python train.py --color_jitter=0.6 --method="moco_v3" --projector_hidden_layers=1 --target_momentum=0.996 --epochs=7.2
Rows from block 5 of a small self-supervised image encoder, named by matrix and row number. Rows with one number belong to one channel. Each number is 50 + 12 x the weight over its row's rms, rounded and kept within 0 to 99. All counts start at 0.
After each channel's rows are labels from the 100 images, of 14976, where the channel reaches its highest value: "patch colour" is the nearest of a few named colours to the mean colour under the peak. Only what is clearly more common there than usual is listed. The data: simulated telescope pictures of galaxies. In brackets: how many of the 100.
# convs0: expand pointwise conv (model.blocks.5.convs.0.weight, 336x56x1x1), inputs 0-55
# convs1: depthwise 3x3 conv (model.blocks.5.convs.1.weight, 336x1x3x3), a 3x3 kernel
# convs2: project pointwise conv (model.blocks.5.convs.2.weight, 56x336x1x1, transposed), outputs 0-55

convs0.55:59 40 65 69 49 41 40 63 62 38 62 52 48 48 59 37 43 71 59 38 81 51 22 42 47 53 45 62 42 48 41 66 19 59 45 53 46 47 33 53 61 37 29 55 44 49 38 52 43 46 30 35 52 43 57 57
convs1.55:44 44 65 47 45 65 25 58 56
convs2.55:31 43 66 80 62 46 43 61 46 42 58 63 50 54 42 59 59 47 48 21 72 58 60 59 76 50 35 54 68 52 47 47 37 48 60 43 47 50 40 42 51 81 38 56 37 55 32 67 50 52 47 54 60 48 53 40
patch colour: brown (54)

convs0.280:19 54 63 66 45 68 57 49 64 65 49 52 69 67 27 52 38 41 48 67 70 52 58 39 26 52 58 62 64 57 30 42 44 57 34 52 57 50 43 49 68 27 36 49 59 48 49 40 60 44 50 49 57 54 65 47
convs1.280:46 34 41 41 57 34 60 41 70
convs2.280:58 49 62 55 33 53 51 50 30 60 54 33 51 41 64 56 63 78 37 55 66 65 53 58 50 60 52 55 53 53 40 39 73 61 45 62 61 38 38 53 41 79 35 56 48 39 67 51 65 65 29 68 66 49 52 59
patch colour: brown (50)

convs0.108:65 65 71 44 28 30 55 58 64 50 52 60 53 66 38 45 46 70 44 62 40 33 51 59 41 67 51 59 42 34 43 54 43 47 42 54 58 62 49 47 76 33 38 39 52 48 67 30 59 66 51 49 40 63 32 35
convs1.108:36 33 40 32 63 40 51 59 49
convs2.108:27 40 59 84 50 58 51 44 32 64 49 47 41 57 60 51 43 61 61 52 54 67 54 60 64 46 46 53 63 48 46 53 50 40 54 55 35 20 59 47 18 53 69 63 72 41 35 61 44 39 39 49 54 50 54 57
patch colour: white (84)

convs0.284:36 29 64 74 55 27 51 50 35 38 40 41 36 41 42 62 60 63 54 34 62 52 39 70 60 30 42 62 56 68 47 61 28 43 48 55 58 31 39 52 43 52 55 59 54 47 51 70 57 38 40 53 62 34 36 49
convs1.284:36 49 56 36 44 23 44 46 57
convs2.284:46 39 34 56 43 39 53 48 41 31 67 49 60 53 57 63 63 44 43 23 39 65 51 68 75 42 53 47 54 56 35 59 41 45 40 44 40 45 39 36 43 44 36 75 47 65 31 61 39 18 55 44 48 44 45 52
patch colour: brown (54)

convs0.253:45 52 52 78 52 78 53 46 49 68 36 53 42 50 70 56 49 49 40 86 52 42 33 55 45 46 72 46 40 61 56 79 66 53 45 45 51 45 50 66 54 45 55 49 51 40 44 56 41 38 43 59 67 69 58 63
convs1.253:60 46 43 25 57 62 63 38 50
convs2.253:85 53 56 35 48 51 56 45 37 28 41 41 30 33 47 63 59 54 43 48 52 50 42 51 68 64 53 38 45 46 55 59 73 55 37 52 39 50 34 62 51 77 28 57 31 50 56 52 57 36 57 45 39 39 66 46
patch colour: grey (61)

convs0.226:51 37 49 48 29 40 52 55 53 36 43 16 59 41 41 82 57 66 47 48 41 37 62 59 58 48 63 41 61 57 39 32 61 58 45 45 39 54 33 36 46 47 38 62 46 63 46 38 49 38 44 55 30 41 70 34
convs1.226:61 45 38 57 27 52 40 68 52
convs2.226:55 67 43 37 44 53 43 50 48 63 60 48 52 53 62 47 62 59 39 65 55 55 55 32 21 71 56 58 32 55 55 43 58 70 42 78 57 76 48 63 50 40 54 36 39 35 69 43 58 73 38 56 59 51 54 61
patch colour: brown (44)

convs0.6:56 51 63 36 56 56 50 52 53 43 53 37 57 43 56 46 35 32 62 55 54 44 44 32 48 82 53 46 50 52 74 58 59 48 53 40 35 84 51 35 43 51 58 42 49 59 53 20 76 43 44 35 32 47 49 53
convs1.6:59 63 59 35 56 54 50 37 27
convs2.6:48 53 39 53 33 46 44 32 36 61 73 58 39 73 39 61 58 49 45 62 51 71 42 31 55 47 46 64 71 58 28 37 58 57 34 62 55 53 66 40 36 62 52 51 56 50 64 55 40 53 27 55 72 56 45 65
patch colour: brown (48)

convs0.61:33 67 73 55 64 73 63 38 62 65 47 52 58 66 26 57 26 34 56 53 51 56 38 54 31 61 57 52 54 62 46 67 45 51 34 53 56 61 29 53 71 40 61 32 60 50 54 41 43 62 43 53 51 41 49 44
convs1.61:64 41 43 29 65 58 46 37 42
convs2.61:47 53 58 41 42 68 60 46 50 56 41 22 39 41 74 58 48 45 58 67 52 78 35 53 40 60 65 54 40 69 50 73 50 61 49 66 41 64 51 57 39 47 45 35 63 44 36 54 73 43 31 35 60 55 48 56
patch colour: brown (51); grey (36)

convs0.269:75 48 47 53 65 59 51 41 38 56 31 47 38 50 43 41 42 51 55 81 46 35 46 58 38 43 60 62 47 58 52 62 51 55 36 40 49 54 36 63 66 28 54 50 54 56 46 08 52 55 47 55 37 59 30 64
convs1.269:51 71 50 61 54 38 53 71 39
convs2.269:50 57 40 54 69 44 27 36 41 44 57 46 46 50 37 36 59 50 33 35 62 54 49 64 61 27 44 50 62 38 27 39 49 61 38 27 54 44 66 44 55 70 52 72 55 60 54 41 42 67 73 62 51 57 35 56
patch colour: grey (57)

convs0.193:45 25 31 38 62 55 51 55 16 56 41 61 45 42 53 47 46 56 43 36 38 36 68 50 59 48 33 49 67 38 43 48 60 63 45 37 31 40 51 52 30 75 58 65 59 46 22 44 48 55 54 51 54 50 59 40
convs1.193:30 51 51 42 48 68 69 54 61
convs2.193:56 42 34 43 35 58 61 51 41 83 46 51 50 34 70 48 46 69 53 80 33 52 62 43 52 41 72 41 48 58 39 52 62 52 48 53 45 47 64 55 35 41 43 54 64 50 51 44 67 61 47 56 52 54 33 80
patch colour: brown (82)

convs0.222:48 55 77 49 34 32 71 55 57 68 40 59 58 48 38 51 51 50 60 75 50 55 48 44 37 66 57 48 55 68 34 48 46 43 59 47 48 73 40 38 59 38 43 33 62 67 63 49 66 66 37 59 36 63 31 58
convs1.222:50 47 43 28 47 62 34 37 63
convs2.222:69 46 41 41 61 45 79 38 33 50 59 43 69 68 40 35 56 36 31 53 32 57 59 51 55 39 58 71 50 69 46 47 58 44 30 66 54 52 31 43 52 42 64 58 60 64 58 35 44 59 40 71 42 50 45 55
patch colour: brown (66)

convs0.149:38 69 61 53 39 44 44 54 51 49 49 54 59 50 56 68 69 58 46 52 27 50 46 86 64 46 65 27 55 59 54 62 51 38 32 75 63 43 36 39 65 60 65 62 47 52 62 50 53 49 49 67 47 59 70 56
convs1.149:58 40 41 59 29 30 48 42 57
convs2.149:68 71 47 38 57 56 67 44 55 49 41 46 42 41 49 49 37 37 47 54 34 31 26 57 45 67 74 40 41 54 66 59 57 69 50 59 43 77 39 48 60 50 64 29 42 53 54 24 51 49 51 56 30 50 46 52
patch colour: grey (48)

convs0.308:50 22 44 36 29 43 46 46 45 34 42 52 48 35 49 45 55 47 59 44 31 56 68 52 34 51 47 30 58 36 49 38 29 41 40 37 51 54 20 57 45 49 39 46 36 65 49 40 62 47 37 27 39 42 35 36
convs1.308:49 28 51 60 32 58 49 32 52
convs2.308:30 62 62 68 56 53 55 51 80 51 54 67 29 58 33 27 62 48 45 47 56 53 46 56 62 64 49 62 59 29 45 35 41 64 58 52 46 54 33 49 50 59 49 39 45 73 35 59 34 68 63 46 65 50 53 36
patch colour: grey (73)

convs0.189:60 59 46 57 55 55 61 43 60 27 38 45 57 55 46 85 67 37 36 42 48 56 32 63 63 52 64 28 60 64 46 57 50 63 27 48 46 48 46 57 53 68 72 43 43 46 44 37 39 59 54 55 36 52 71 40
convs1.189:52 57 31 64 70 45 57 62 40
convs2.189:61 52 46 46 47 52 57 56 63 50 41 45 61 50 17 22 43 42 33 59 28 36 41 62 34 52 57 41 49 45 48 57 49 47 44 55 39 57 34 33 72 36 45 48 48 73 43 35 48 63 49 59 31 59 25 54
patch colour: brown (36)

convs0.249:85 49 43 28 29 32 51 46 48 36 52 50 56 46 47 47 58 56 37 44 36 55 53 57 48 50 47 42 64 50 53 26 28 42 40 56 49 54 21 43 64 50 51 68 47 64 63 38 41 42 39 50 30 57 31 41
convs1.249:50 56 51 30 35 31 63 54 59
convs2.249:43 59 56 62 57 30 46 63 45 64 65 51 65 64 45 62 44 61 50 46 50 71 67 49 32 72 42 45 22 64 50 71 36 49 61 72 63 43 61 45 30 43 38 60 56 47 33 54 62 47 45 67 53 47 40 59
patch colour: white (39); grey (32)

convs0.177:35 43 46 53 56 76 48 64 49 56 29 39 23 55 55 42 39 52 58 53 40 54 62 38 36 56 73 46 56 49 48 44 44 68 58 49 26 67 34 63 22 53 55 51 33 58 34 46 54 52 34 35 54 54 56 66
convs1.177:51 66 43 40 62 49 32 46 30
convs2.177:42 47 63 65 39 60 70 33 37 66 65 49 61 72 40 59 52 63 40 64 41 41 24 70 60 47 54 72 61 46 42 53 58 60 49 58 49 38 60 44 31 49 52 48 76 43 65 54 36 42 59 63 66 55 43 57
patch colour: grey (64)

convs0.316:51 54 55 41 65 40 57 38 46 60 57 59 51 58 43 81 41 62 57 66 40 48 39 53 42 67 71 47 43 59 14 49 61 55 46 50 59 43 53 39 34 83 39 53 48 36 46 48 52 52 53 74 51 33 61 45
convs1.316:57 57 68 63 65 59 62 62 61
convs2.316:43 60 45 45 67 36 58 43 28 57 67 43 63 65 35 51 52 62 39 35 50 37 61 69 64 53 69 66 44 68 36 44 65 51 65 45 48 35 45 37 42 47 54 52 62 46 57 43 48 62 68 75 36 71 52 67
patch colour: brown (56); grey (26)

convs0.229:36 69 62 53 37 72 60 49 83 54 24 53 55 49 40 49 46 44 43 80 55 47 29 49 39 64 75 56 43 47 38 51 48 38 57 44 45 60 52 58 62 46 43 37 59 51 48 28 53 54 58 60 34 55 60 42
convs1.229:54 42 34 36 70 50 37 47 65
convs2.229:67 49 47 42 29 53 63 49 34 59 54 39 38 41 76 44 53 67 31 52 33 81 55 52 51 49 64 48 47 64 35 58 59 57 19 62 42 55 44 55 52 36 38 60 48 44 56 49 49 29 37 53 58 51 57 68
patch colour: grey (67); pink (30)

convs0.276:58 61 51 64 59 53 54 46 62 53 59 53 66 65 53 54 30 43 67 49 65 45 35 46 36 61 77 42 44 77 45 51 28 62 53 38 58 45 24 49 40 51 24 31 43 59 48 39 69 61 57 51 42 51 42 49
convs1.276:48 63 58 44 71 45 42 67 64
convs2.276:47 61 52 46 82 33 40 45 63 28 39 53 69 37 47 41 46 47 55 18 58 36 77 62 54 55 39 50 46 58 41 39 41 47 61 37 64 61 43 53 68 54 55 62 53 55 39 50 70 63 59 55 42 51 65 49
patch colour: grey (66)

convs0.290:48 49 60 37 69 49 52 31 40 50 32 65 54 51 42 73 51 49 53 43 54 44 23 42 44 56 58 45 41 97 53 69 45 44 46 40 52 46 40 54 74 47 57 63 39 39 46 56 57 52 61 37 39 46 42 56
convs1.290:42 60 44 58 74 58 37 66 55
convs2.290:61 39 32 76 38 57 49 59 48 42 58 58 67 48 27 40 63 44 44 45 41 39 50 49 48 50 28 44 76 24 53 31 41 40 57 64 39 58 54 45 53 57 50 62 63 43 32 53 27 63 57 51 55 41 34 36
patch colour: grey (44)

convs0.335:37 35 48 45 51 66 47 42 32 60 47 45 42 51 48 60 46 54 70 32 43 55 51 53 42 50 39 50 65 51 23 49 66 62 32 27 37 31 49 31 30 63 49 54 61 55 39 54 40 52 34 47 44 21 63 67
convs1.335:50 50 68 57 53 30 39 47 30
convs2.335:53 36 65 69 31 56 51 74 47 47 49 51 40 49 68 38 42 58 44 45 63 63 59 67 57 43 54 43 38 54 32 44 44 47 56 79 46 41 28 41 42 26 53 62 57 38 46 62 53 29 31 44 64 56 38 66
patch colour: pink (43); grey (39)

convs0.114:57 55 58 75 39 35 44 54 50 63 65 68 52 66 43 53 52 64 45 60 46 50 44 70 38 39 61 63 56 33 31 38 37 57 36 47 60 52 32 32 55 49 55 61 53 57 70 60 48 54 39 81 59 56 25 54
convs1.114:58 30 52 51 32 38 57 65 60
convs2.114:48 40 25 53 50 35 41 55 69 63 76 52 70 44 42 49 39 60 34 55 53 58 55 46 50 58 62 40 42 36 36 48 39 61 62 66 38 64 57 28 29 35 62 64 49 61 54 60 52 47 39 59 52 64 23 59
patch colour: white (49); pink (25)

convs0.307:55 50 58 42 71 38 51 47 59 53 62 51 41 54 55 50 32 65 54 30 80 53 32 40 70 45 43 64 36 39 63 58 35 61 70 41 38 33 63 70 42 41 52 50 65 50 31 49 63 45 67 40 40 43 61 54
convs1.307:43 44 29 55 65 64 62 39 43
convs2.307:57 48 60 26 56 29 38 50 20 64 51 82 65 57 53 69 46 68 52 54 54 38 53 51 73 51 42 41 60 54 28 55 45 48 49 38 32 36 56 59 45 60 48 58 49 25 54 38 57 49 64 58 47 54 51 53
patch colour: grey (83)

convs0.143:38 56 35 57 36 65 68 49 69 40 46 45 47 58 54 52 37 17 47 59 58 70 45 59 48 57 46 65 58 58 56 75 47 56 46 40 47 55 51 49 45 23 48 34 60 52 51 40 46 71 52 35 16 46 50 50
convs1.143:53 36 58 47 37 65 38 69 62
convs2.143:46 72 49 52 50 53 51 52 73 34 39 45 64 33 51 38 35 26 64 52 32 56 47 47 62 70 54 55 52 47 68 43 49 50 46 56 43 64 50 28 33 45 63 46 65 88 37 50 50 50 40 39 54 45 58 36
patch colour: brown (54); grey (41)

convs0.100:39 58 80 55 41 60 68 39 62 49 39 52 42 52 59 55 43 46 44 39 45 89 48 50 40 58 63 27 54 53 38 49 64 50 55 82 60 50 28 49 52 62 44 43 58 45 62 52 67 44 30 56 50 44 45 46
convs1.100:66 33 48 36 31 61 59 53 51
convs2.100:66 60 74 35 33 48 60 48 40 55 33 59 50 45 58 52 41 69 46 64 38 55 69 60 50 50 65 32 47 57 62 66 65 69 41 73 49 53 37 61 61 55 50 39 37 52 74 31 66 47 46 61 54 52 58 64
patch colour: grey (59)

convs0.122:48 40 72 44 45 52 43 45 34 46 61 53 56 42 63 36 68 45 37 52 28 65 48 59 52 54 55 31 49 37 49 45 69 54 39 64 83 49 33 47 61 52 53 49 15 49 61 81 54 54 52 51 46 57 53 51
convs1.122:48 32 64 65 38 46 51 32 56
convs2.122:47 57 89 51 27 55 64 54 60 34 39 63 44 53 41 61 70 64 52 50 18 50 43 60 52 46 36 44 54 29 55 47 45 70 37 58 48 65 39 52 61 52 49 49 37 57 38 55 42 46 68 50 59 46 49 35
patch colour: grey (67)

convs0.146:46 40 59 35 37 28 27 59 43 42 66 45 50 29 57 53 78 69 53 35 42 51 60 62 48 43 35 56 59 46 57 59 79 41 55 48 57 41 72 54 56 56 52 61 44 42 67 68 61 45 43 39 61 42 59 59
convs1.146:54 32 57 53 28 49 58 31 51
convs2.146:45 73 47 40 84 38 67 51 56 35 45 47 64 55 34 49 37 41 42 27 36 38 51 70 59 65 58 54 62 57 47 45 52 51 69 53 45 62 39 31 57 56 70 45 49 60 36 45 46 46 62 61 41 72 57 50
patch colour: grey (56)

convs0.317:37 50 46 38 55 35 56 40 48 67 57 51 81 59 57 41 58 48 57 57 24 76 63 51 60 57 68 62 59 44 48 44 70 51 33 43 58 43 50 43 43 51 34 51 69 65 47 47 55 52 74 54 27 41 34 54
convs1.317:38 44 40 45 68 45 32 57 33
convs2.317:55 44 56 54 66 48 64 43 34 66 39 26 67 40 38 58 41 52 48 54 38 33 38 72 55 53 81 49 38 66 45 69 50 56 57 46 44 42 53 39 50 33 56 63 65 49 30 37 58 47 71 64 38 59 37 59
patch colour: brown (70)

convs0.109:51 58 40 46 58 42 55 55 48 85 65 42 46 43 62 50 45 50 54 40 47 25 30 40 45 62 56 60 51 47 54 65 50 68 89 45 48 58 65 24 40 57 54 51 52 46 62 61 50 54 63 49 57 43 30 62
convs1.109:58 51 31 67 51 30 50 54 37
convs2.109:81 54 61 38 53 68 60 36 43 42 22 51 48 44 48 51 42 52 43 74 49 32 63 63 47 34 62 48 59 41 56 33 62 46 35 56 51 59 46 69 64 63 68 43 52 41 56 31 68 65 54 52 41 55 55 40
patch colour: grey (63)

convs0.289:60 56 43 55 62 48 59 60 62 60 54 75 37 43 66 44 49 65 31 62 54 49 32 46 28 46 62 52 47 38 24 60 56 48 62 64 42 56 65 67 47 47 39 54 46 48 55 53 48 72 37 75 60 65 36 73
convs1.289:60 66 51 45 43 30 57 68 59
convs2.289:68 52 42 40 61 61 56 58 58 50 47 58 49 32 50 49 66 52 17 58 57 33 37 65 69 49 65 41 24 44 44 53 62 50 48 54 36 50 55 59 59 52 47 55 29 40 43 49 37 34 79 65 52 65 45 62
patch colour: brown (36)

convs0.84:51 46 41 66 46 59 36 96 50 71 54 56 61 39 53 34 67 66 41 64 49 40 49 45 45 49 62 28 52 50 50 48 51 51 42 58 50 58 54 46 43 37 64 52 53 62 58 65 41 49 44 70 70 54 42 75
convs1.84:46 69 43 44 67 60 34 63 46
convs2.84:39 59 59 35 17 47 62 63 62 45 47 55 50 54 72 64 56 64 42 51 49 72 58 49 44 74 39 36 64 46 59 44 58 61 37 74 47 66 51 48 53 64 53 39 33 44 57 55 45 67 33 28 51 53 40 55
patch colour: brown (61)

convs0.29:66 50 47 28 51 49 52 56 46 64 33 45 55 31 76 62 62 54 33 47 52 54 37 42 44 42 51 13 56 51 35 25 55 67 48 44 40 63 67 39 35 64 54 55 41 68 47 40 35 43 50 43 40 56 58 46
convs1.29:51 56 29 41 58 33 54 54 31
convs2.29:24 58 72 79 34 46 69 47 48 36 58 56 51 57 56 60 68 67 59 54 55 41 51 65 43 49 50 50 58 58 46 61 59 49 62 56 70 43 44 63 44 59 74 34 55 37 59 72 42 40 50 58 68 44 67 45
patch colour: brown (77)

convs0.121:57 68 58 52 60 40 49 40 67 45 62 50 51 56 67 56 48 59 38 42 29 80 83 51 40 49 47 48 58 40 39 49 50 57 64 56 58 63 53 40 45 63 66 33 34 39 52 65 35 70 49 34 57 51 70 47
convs1.121:49 48 46 40 30 76 56 45 56
convs2.121:47 62 52 58 44 48 43 67 57 51 66 73 44 61 58 46 56 56 33 34 47 49 48 58 53 64 54 39 53 42 52 50 53 55 68 72 41 52 45 38 46 63 58 35 13 77 49 73 38 60 50 67 56 68 40 62
patch colour: brown (36)

convs0.180:48 56 77 50 70 50 56 61 47 53 49 65 71 49 35 33 53 27 55 69 49 35 45 43 40 48 66 63 38 57 56 72 50 34 50 44 34 57 43 40 63 40 50 62 61 57 58 37 63 34 53 68 55 49 39 73
convs1.180:26 52 43 49 49 33 55 61 36
convs2.180:64 54 52 71 45 57 57 37 45 45 46 37 39 58 22 46 49 47 44 50 31 46 33 67 56 38 61 69 72 57 43 52 50 53 30 48 37 46 41 36 40 58 49 60 56 67 54 28 43 55 50 84 45 65 55 65
patch colour: brown (62); grey (32)

convs0.34:44 54 40 44 62 46 43 45 45 76 47 46 57 49 55 65 30 48 56 53 26 42 22 32 50 73 60 51 46 46 49 53 65 53 61 38 29 71 75 32 37 42 53 57 61 71 51 56 69 49 53 54 48 47 41 57
convs1.34:49 62 43 48 50 55 60 78 65
convs2.34:45 56 46 62 47 56 26 44 47 75 51 50 50 42 35 55 38 58 57 60 64 41 48 26 47 65 62 66 47 44 30 45 43 79 58 32 59 55 60 47 45 63 51 54 60 38 63 57 56 86 43 59 51 38 48 62
patch colour: grey (52); brown (45)

convs0.14:54 54 70 60 74 51 48 47 65 64 55 62 44 35 58 18 44 46 38 71 56 49 60 50 30 44 44 70 39 49 49 63 62 47 60 50 58 53 61 56 63 30 61 40 60 56 51 43 46 52 56 63 52 67 48 84
convs1.14:43 30 35 58 62 51 61 65 42
convs2.14:70 52 32 59 60 67 44 24 42 38 35 66 40 43 55 43 49 40 41 46 38 43 46 47 45 29 62 75 39 23 35 39 40 49 24 53 44 47 70 47 54 43 48 58 63 49 56 43 39 32 63 58 41 48 51 50
patch colour: grey (54); pink (25)